config = dict(
    train_examples=48750,
    image_size=32,
    horizontal_flip=False,
    targets=['count'],
    arch='resnet',
    kernel_size=3,
    muon_scale='match_rms_adamw',
    momentum=0.95,
    nesterov=True,
    lr_schedule='linear',
    final_lr_fraction=0,
    warmup_steps=1570,
)
Rows from block 2 of a small image classifier, named by matrix and row number. Rows with one number belong to one channel. Each number is 500 + 50 x the weight over its row's rms, rounded and kept within 0 to 999. All counts start at 0. Numbers have three digits each.
After each channel's rows are labels from the 100 images, of 14976, where the channel reaches its highest value: "colour at peak" is the nearest of a few named colours to the mean colour under the peak. Only what is clearly more common there than usual is listed. The data: rendered scenes of coloured solids on a plain floor. In brackets: how many of the 100, against the usual share in percent.
# convs0: first 3x3 conv (model.blocks.2.convs.0.weight, 96x96x3x3, each kernel summed), inputs 0-95
# convs1: second 3x3 conv (model.blocks.2.convs.1.weight, 96x96x3x3, transposed, each kernel summed), outputs 0-95

convs0.54:496472549485506457440467515503519491634506490532470542448568449478529433405536492470430511404624479458548490507464405578528485452455451505588500521527459474481536442458499508535479465514463484500435490619421495486484604418539509486412542509506514404438512607590470452476522473499424484528
convs1.54:475500530472569450594512374498551545543495513397517629562573474520383518539472446496541486561504530497521432446502494475413490462488508502532467565453500520613473494512546486505612618518493521551457445471585483469451516492444526581546449517498434493493546438547559482469546492494597469477
colour at peak: white (35 vs 2.9)

convs0.90:478525536435586539504515524506457477491458535525564496360436511546501528533621550464572474483517489558510524447519463520468534479545417474449472485499505465505441491537445480509343635463539518538504473502536572551488506439450493516560452473509468349481492486507465406490578479430520533412
convs1.90:539430465492577428503547497501408468441495533461477498477453517568437489553467549556501514394493519497563411432468540494623531571537527509473469522471498553525546520452549482602513642472446532539594541530447520552502490463574510553468428450535490521575517499353479458515556456544530505478
colour at peak: black (68 vs 1.9)

convs0.82:470550523506473462600529516496458525565508462602514510507517438456432480543391440505456494409499499509491512415481503552433426482460443528527513523485538485456516497467545544486457507436486549379452499523298487485448503409548385436513567514501535469483512472504443420541487491556448440532
convs1.82:546523573380503534519586519453600536482397511459498552459459542514577456495507482539457569525510577471492450451475516493528534499543426576478531472476570526548463539399418414480435443506468563457471451472551509510426538527457430537519484435550550476561550622518516605548482463526440525543
colour at peak: white (29 vs 2.9)

convs0.69:561452497406438408447474462467476521401473494457538471515543533444556504522478522524520491450523454517528618443470492510559509368474462456396425529545517512534512549431523413479463456515496531540580443577433475512543463423443508528499514464378497514485600535500502563496536477388509460430
convs1.69:523518472539492511503470529453548525603499492482498463535633406448484611374461470518561549628520509496394478510460460463456536563566563530402438523451587579461456467496496483531563519498427405495517468414515478434500506516537479448507534494516467515444497496551485544384499488497513541515
colour at peak: brown (47 vs 9.8); black (38 vs 1.9)

convs0.6:511611548515482558564480490551467498458480531531487539473553522542528567477423492559432552456502506507430541440478453413422426508409447413454570484491454454504454474508426546533417512488478594435501475458496452488596462590486462552433495527509466364485398538498599443509507531465475503460
convs1.6:521468519503538534504512546568531587507427561485551518417473569490454407456487549494509353421554504490457462523516512522586552637573473588535537488502480552451469498416512578522533562574408591494508444498488468516556476532473447508573479478544516477536547456518448438552517469538527398538
colour at peak: brown (42 vs 9.8)

convs0.95:490541443525488483490523527471471509509516467481494444443509505543516487462499354565569521469482540592433571409487398474454362471510525519531449395444486504465488525541401533567468534539472473474411398522510468566427532417528468383462507535510507481468384443510494554518483459506552507499
convs1.95:485477489490535587487419465500426610494558409511488547454554526577498549470555518530458429479536474443635516510466431497529529518525475486507548487577540545547487454440515492386506488445558535514461425451517411625447488465442464532465535549487476560383474410512508484507513540468424467432
colour at peak: red (47 vs 0.4); brown (44 vs 9.8)

convs0.62:496519424441414502532509474460528530526458493565505499526437513513470530495467572405452497591470541456455557482410438555523517538557438517477509534519553455383509465559521526553356514497492615512517529568557539468605453524484453485521543460530495402479450357507515430481541539504560472465
convs1.62:459495518467499474503517474440543454567459509442471445488532564555520471521384555439475604570554574536558552400449478476475587461510549562553483553564492525523555571477425474628574510482442533517541485475471580488515467433512514538444499479518444462506586481455447509502631499454418560479
colour at peak: cyan (29 vs 0.4)

convs0.40:480452585503503440540447519484536544488488559500522469547457413466457473488503516423468582398514444480518519508509474492491455480479395526491548630496451497472588545508541442419566445438507538522569516602513442533428537443476459676453484471493510438518569558498583504464449452496467511443
convs1.40:501472493517550500473469589476452428504500454494549523477469515504486490442560478570556412533479489493407528468557503519527467545445549489562523394563544436453492537387557591539562475601499503477484428450524551561463517524485470658595506543483553513381558534448485452450564502467491502559
colour at peak: green (30 vs 1.4)

convs0.9:484468431471436488444422520493621498501540530486536521488462499453549598480459523530599501557402429400531665459503510501590463457481479540522495545536512532493514516436560507484460506547441545507590568481441524503398599564548471529446449452478550502559450503504495485426528506446482558476
convs1.9:640502485501509468530527487556435517468428564501471492483562465544490480517460515457483536474422479488517433532513463526442343483546486404629538533537554492479494484471567526415454560479551482549503603436440533480602535486503486449435415517500515528546582560524613534518485487521538526439
colour at peak: blue (26 vs 0.7)

convs0.47:487388494481395565470454510535523473535537430409437525487475442437599540591433465513564445403523523530449522525490556528608474574459471503493451492486519498509370516542524534513593522484456456390470481499483500454526519532481457519427437471570532451553494523586550457493439466518467414474
convs1.47:517468521489555384526510442472452530476489428468470496441556480418393496518438510478416337522522440422463393523475465429373528416526510463502549493442528454538565482458545516538466530562414507499497500508505481548470486459553518467564561539495441505503499495549456383529447521461472538445
colour at peak: red (39 vs 0.4); brown (37 vs 9.8)

convs0.25:449454462454548477414511418508539490496492479519470487575519448350488594451474523449502575434464530474427530450608468519538359522465449529546509586528460466454415576486540462465460557609523526525518516480496464432452489489467538589468549508468464529521484514470610508500502496411456507453
convs1.25:438482466506538591510543541409403464487490466467500373504476521524480531491463485530573360457468496435573518483596535471505454471499572551529534446538526467484435616481456500543494549530484446445472503451443557526456560451393564575565515484579482501473497478454376466501456505469483517564
colour at peak: green (35 vs 1.4)

convs0.27:539401498510507478468547534424482456471524480414525488542473494574552459451443479481566475510468513546613446505464498478465438519487430472499509509478491469428482542488505442537469486506483520450501514471375516501544580502566426531427507440499435485452521452560404314521524491550450639440
convs1.27:480571570488536463520537549496532503452467603479517630476518431555494495473528498497391597500434584465455459444528489511616469531444471508488563520430542511562550517444479478506465432511519530482456430506477496453495515519513498518502541516520457638402582455539473556585574522406490416546
colour at peak: pink (49 vs 17.4)

convs0.78:447460587535457444468530470518552465571507471433551534463507394376578500561518540518499496335486477508491444516519476507559478492447595523575477515484564471485491487478466526449472536480478567483507520454421436430563537434442451509400457491470470561485530512532520514520462374477454415425
convs1.78:419522538415495522589532513505484510518458438495556472541466539501452472416625508499518528408502466481464627428492514554509514528474475570550405496499519572523492396438551598428420499528452551469550502504521464617418547538449435575552489484479418503525478501546452477555462457452527517477
colour at peak: blue (50 vs 0.7)

convs0.46:527485515524524513465494517587536573387508562440516505436454545583507515482521429377546610445538455500521623504518492535498405538515489504477535522497496508580484472479455518499352539478502423444470540445531561551462554483526568425466540534484481404468423543456491460537511471436411529531
convs1.46:636502541520545463524537499550472576385439496454606446504452488575480461517487530529543536440477555493463417498549451518471489492531448525567509449460457564487523531539473538464498612509501511488544507622397540571503479432553478530442532499449521443537533548434429559560526478530603419542
colour at peak: black (38 vs 1.9); brown (33 vs 9.8)

convs0.14:420521503460498542523496574454512481433483518497532525397482454606439517527472533502530526519489565484471470499514438426469529582525495460420520500497575477478505459471518492493373474593506457495557435534424512489517488527472436484526453468506428295525466482558482342463504484529473484432
convs1.14:519485525498548462430449515531451533491498542456536518408465496441546516460460535428412592458533522465588509477492468602570554546534434476549543482526503496470612489558598554579499468629419493535530511468503538415454583498565457560437560574551471433480485466490588549519561527498537516509
colour at peak: red (28 vs 0.4)

convs0.79:443443563504496475404529460575468518467477519447439481491551480435467536531575469496439573514453563477434510495583505548582477501514565492445432540485474461523348408532375517486427446592468577490508482522539500556572530493498519567463447444523494495522371526482468528577513518421462497504
convs1.79:461486496503574515611510495483483397584495477506475521459447498444498405448590556539470504574496615488477516558540476441432489445485460540465521393579528489439490490350548434515548528423520435403506559499506574477468467511491500592471579518516580556573474540502499540517463489509465517473
colour at peak: green (27 vs 1.4)

convs0.17:463493404480486529500492388507468486487467465447518533414531586459601458485430474524498530491487506539566494522387552484355447537507561459528431454575523518540392630507441527527495438447554501467451498532547443515455454501487465477472469466418521504440440451461446524520442571430513438480
convs1.17:470439556583516404454578503617526560498446461499495461543445460473448402495562436554525361517511511541415418583438545517515435539449446491516532456440451509543606515488474515460473596421479550498412463534522488465553446452488495492526552521447503527502441510472517570509448474518563444518
colour at peak: black (45 vs 1.9); brown (43 vs 9.8)

convs0.28:502493526495579499506474505506462506349486507484480510548453513477376496478468456505448561446514542487504398568409505450403584420432480522453446451453597477491458403492454450493530518455429491478470479492450472523389482447567511514441515468469409484535489500451426484574527471453440602520
convs1.28:505467531497560426527447535525393400482572539536461449453501415499546505470544446438426650546425501468452634503516508494496512556444507450465492541538536510436483463501512421507439509480438551491405474483455410462486559500498524529434490542487519556565503497426511499518538462541559398409
colour at peak: red (41 vs 0.4); brown (29 vs 9.8)

convs0.4:479414533467581507501526455398472484541482475453580505460441445414422562465527607566352482459490448538575515456506430509574502521527402519443529494566557485465451497466468461505454538485492550537585519573461521500504538453500496600563477518514548534534478494468510464510530451457464549358
convs1.4:516448442550552493534432512435474451468523476454532514505501505535520457476529540520608519500494390509505565532516503459567379452486500496521560510600600511508489566418523543449483511550483462513615464417492481625442510513478437666570544535530526489481553526455512492595493531528522556473
colour at peak: cyan (60 vs 0.4); green (34 vs 1.4)

convs0.33:508522542398472452359520500547431555476523507487532528470524483512490548457409499520541573502468467539519516521423518504494524488479467447618524426537484523512515459497472596539582414291465556523548528525501518462439561477613551477470525519471495451567470509515426466469460531464475488549
convs1.33:493537532462467583585488483413563496578440439548591454533496487523488512508486602535501490547449611513401544539459447531564501473551490527569545452532588537506516546512500452573487481576620447503466537439495541495541556433457562543455435556522511571507480500562598538566528518491463475407
colour at peak: brown (33 vs 9.8)

convs0.94:560483562493445570522553495494492589501526481466523525504581522655550498532547475487532571564464548590620574523464573519508443531585563584523429488465512523529441464538510552583546439454509515525574552527464518568457537516514548557513507509517489500511543521577506497531483554586527471642
convs1.94:637467483565527474447424501527481468461486508466563524491472453511502490509476444568595557544414532473493348487460472499512460477438382480543560499588541515454521504403483474559585509459450524514487459416458494527497555442503484415474490447533505543502540568513524527524512511485496421346
colour at peak: black (34 vs 1.9); white (26 vs 2.9)

convs0.63:489466497400557518625498500495487523479481496440452530449464510513459342517495477438588430558567504491533454456377461570498501509521426504452482562561524456519507498525515446495444527541421367496487497586480437438574492454539449574500438502496555452451544427491443565493481471444535496517
convs1.63:508486503533522486463477538499485435550499502581487515526466474520509599531515546364446454483484619512507510522513433480553520435400487564485508488573577510548491488470580467485537487450535323504516522534485545555454565457386491517450572436435613585538473474466524536586477500513483488500
colour at peak: purple (42 vs 0.6)

convs0.13:543477470428477535346442573508532509472590500468550487433429550457484546569456541562463441459469538465448566518400531513422470545463380482423487468549526477505415517501522573522555501445462471525545431494480533461559534531542541450508493474476491583440424503427457534416504470490568581467
convs1.13:466517443497615483445498495472338549488465530451549421566491483490555466513421629530479543539550483429446456412458473448478474465432514392586548508500537429550566458463575433484488494462479477512563543508434527500610548419468466507540498470474536501537535472503528452490509528472544452433
colour at peak: brown (45 vs 9.8)

convs0.87:481450501536456489383493484542484478467521510485420477401488508468502480510461492534634542446535515461514449577474428521608667482474523407452465530485509460478381538416496499466454476460490405427437484478541458509625505549479451499502538531538514506511471471493482452552457508407521488448
convs1.87:463490551574497507470486531589513477508545506522407466522462521551526497465504468451397443552498528456512596589461491591491540587449487492512480523553453563448557478529502569486466437421458585520375409508476452482638510463454405432518588453497467458436451528528535463528448473498522446516
colour at peak: purple (33 vs 0.6); brown (29 vs 9.8)

convs0.44:564457524434516381421537521510470491480533526507427512503394466486487479488397532470436485502568426502501539464420500493467506519577545465519518443567450420441574520592457500415443459510461473446451435502478400562507455420553475516470520517481412432390538497478466439566510512406547538499
convs1.44:461594445427480458465522500476423468564422444515495425522498579533399488458524517554606436488470532560529521473557490530478400516500477528518454460548489538475456467465582519548492571526508518493432513445567566573568512553420571536531411418494529537629485495576458531495490405524509451532
colour at peak: pink (39 vs 17.4); white (38 vs 2.9)

convs0.73:557538442434491655459487534530543473544518420478561530462546469597549454529464459422450648531512473488638522586540473473474507554558496495511517458478484505509502535465546487504465584513611452438444470509559529527439508557524468596549524502491515485445437507485472574466538531519502540585
convs1.73:628459608534565468472484504459478593408523493506546475468444550406502561511496499499541541447477500480326470448481546466492575542464474427544537575484551506436519501473477562464607516512446483511461528460491456522508556502503457491426435527414537556476445507481574539473532473441535430420
colour at peak: black (71 vs 1.9)

convs0.21:478391515485514478489498521510562497407498482592483483484523503530497512568441506483530494491441546481531496425538453419501332509473437476540467395449533513479538434485547500468471518426487556424487520530388516497453459440499481417456546494424432373490452473594595447480507429507517551535
convs1.21:473504492517597491484540511563426523437460453418551477516501470654516450420530549496478513560555595523545431420551495521448513505531471553559501497517526472452448470480505462394447532515411583430471573465489561500465515486455505562500569580459528557505364474522507539565512454516487408539
colour at peak: pink (41 vs 17.4)

convs0.84:482436511640486553700479482498473510475505503451496462506497477476497459537525582495539542426540449526607469471476510430506497554470521508518454508467461477467502473513495464565496489549478358462509488489544534560533523507492384464452543557531473431318519513507450471526529513458530505540
convs1.84:521537542519506551454437457548436464495428569485562443437553384436526547525505432436571570508502488475543518514465515492427427544484534459505475529578505456500543519509455538529494536466580446517545533483557573459610616478427427434431396488519570465550555548443546445584531518510517443501
colour at peak: purple (66 vs 0.6)

convs0.23:516544476537528406605496528505497533488515478402511438523471421443467499531575586543536492437419457451456510501474472508490408528457431511484533577422431474514569477522528471452506469572491475522576470477478472471488504522450410525402457510501413491303457497521521579414493493548479503528
convs1.23:410510516446538513449437541512512536473571458521642527459464555524425470507578513443492543515544434572514548446481484529538447544431384564566492413580478522471473477526459525464479430555482512518654503430491475564411471431537412497471528534433534498469518502533439558523542441525489463494
colour at peak: blue (31 vs 0.7)

convs0.52:435479451478523524548500430486504545498498443423489502531559335491606519479443465440490613489495488518488494488438481513601463455456438517440508491537428510503501464407565476488573581536502484476448515557409499427417547467476520542482509489490479535424482472511458589490511368463405559504
convs1.52:511513526550503523553431451354510547485465509475526461460529490524401473460396471494503565522494528528594480455434531429463426492482489537482540584555511505496530566466563479396483546579531511540568514482522590565452435502479530523480449515415517597479507557482584614484535550470609456503
colour at peak: white (26 vs 2.9)

convs0.65:459370486544524453512537488497440558416456505504467550384480478581370490511504432519455490466531525496446562435556490557508495458548379520477484485462499507484496462546494466500427464421496576552469512546506554511516544520591519510416458483460395408436495470437486416495563585548506563484
convs1.65:552544487519571473474518550504497488546443509407518682467512427569572489547563524514434548437449581448439477458548508427519510631487536550534503493400492470470522553509540518573486517483438461540483483494427477470528516404588467500511518522436481532465421476436481533579551442508505425473
colour at peak: white (47 vs 2.9)

convs0.70:522513479489454439485570510479478513513567511491565556468510635496457457392503457444375513488505510592470491483335471502405549414497410499443482413520508467521588414486431491524531494429476376522543519559553512456465544513490528537493443468474576535465481504526527475469466499444513509476
convs1.70:537549469457503482478533501451466368578449503490570398526523444504444587468427534562518573468577524503416482427496442442532550565519485442492452485521553473419476523481577569564454534524561421528450600435450484429529629466437486520459535466503536511485484457492536515585489447514520444483
colour at peak: green (42 vs 1.4)

convs0.1:454507508566461421422483542478566529380512498446442494468462483512559412572529424449511422522360443533542552543497530503511458513537505470443502457456424531456532573509499500463397476527444548483424590446469521482493528478502561483463460464543524401533533494480465361539540448493442421492
convs1.1:513395462582498460592561530495496502499533503483566479535510487486519538458550471548493545536454518461539449503429440523410480454531499629482508566488395401460452570448448492523473406548441553464407508500523565480480586489500561522487453592511471574383457493453526461511541542441543559568
colour at peak: pink (41 vs 17.4)

convs0.86:556431435490448563453503454648523506487539468407501509507458549526477498603461463459498469522469569520425489469563483508457383548602413483567500546491505526504472508596447535456553619556522541478456513502586526475501501544500520402470560439517467450449516535535529537531543520482504594421
convs1.86:519555477509552531510462462461499536572495470467405573442491503550446558441479454492564395543466558537541466513477421518481430471426486487547491467563540536395494465418622519486527520559510513508462519483431505496487417453388612435555495545537528552581447523472437574484569462475584447488
colour at peak: white (56 vs 2.9)

convs0.36:481500448473517504585436427516507458465531477472493521532593450492581576574428486458473454458517457517536541546492496513487508443528408556461534522467429459469563469496528473439457550415514623487445498559453504498615448448528441490499566489429492412558513443395515377487583439460485560488
convs1.36:466485546587464550435467512475398490567463488520593456491546504551479502471520443472521569453538560554511534428424561453574534559474463514404540526513507452437478506458550539535488529517419546468449518447503575429599517567562518487422511431477497516549429366443557432487454567480540520578
colour at peak: brown (25 vs 9.8)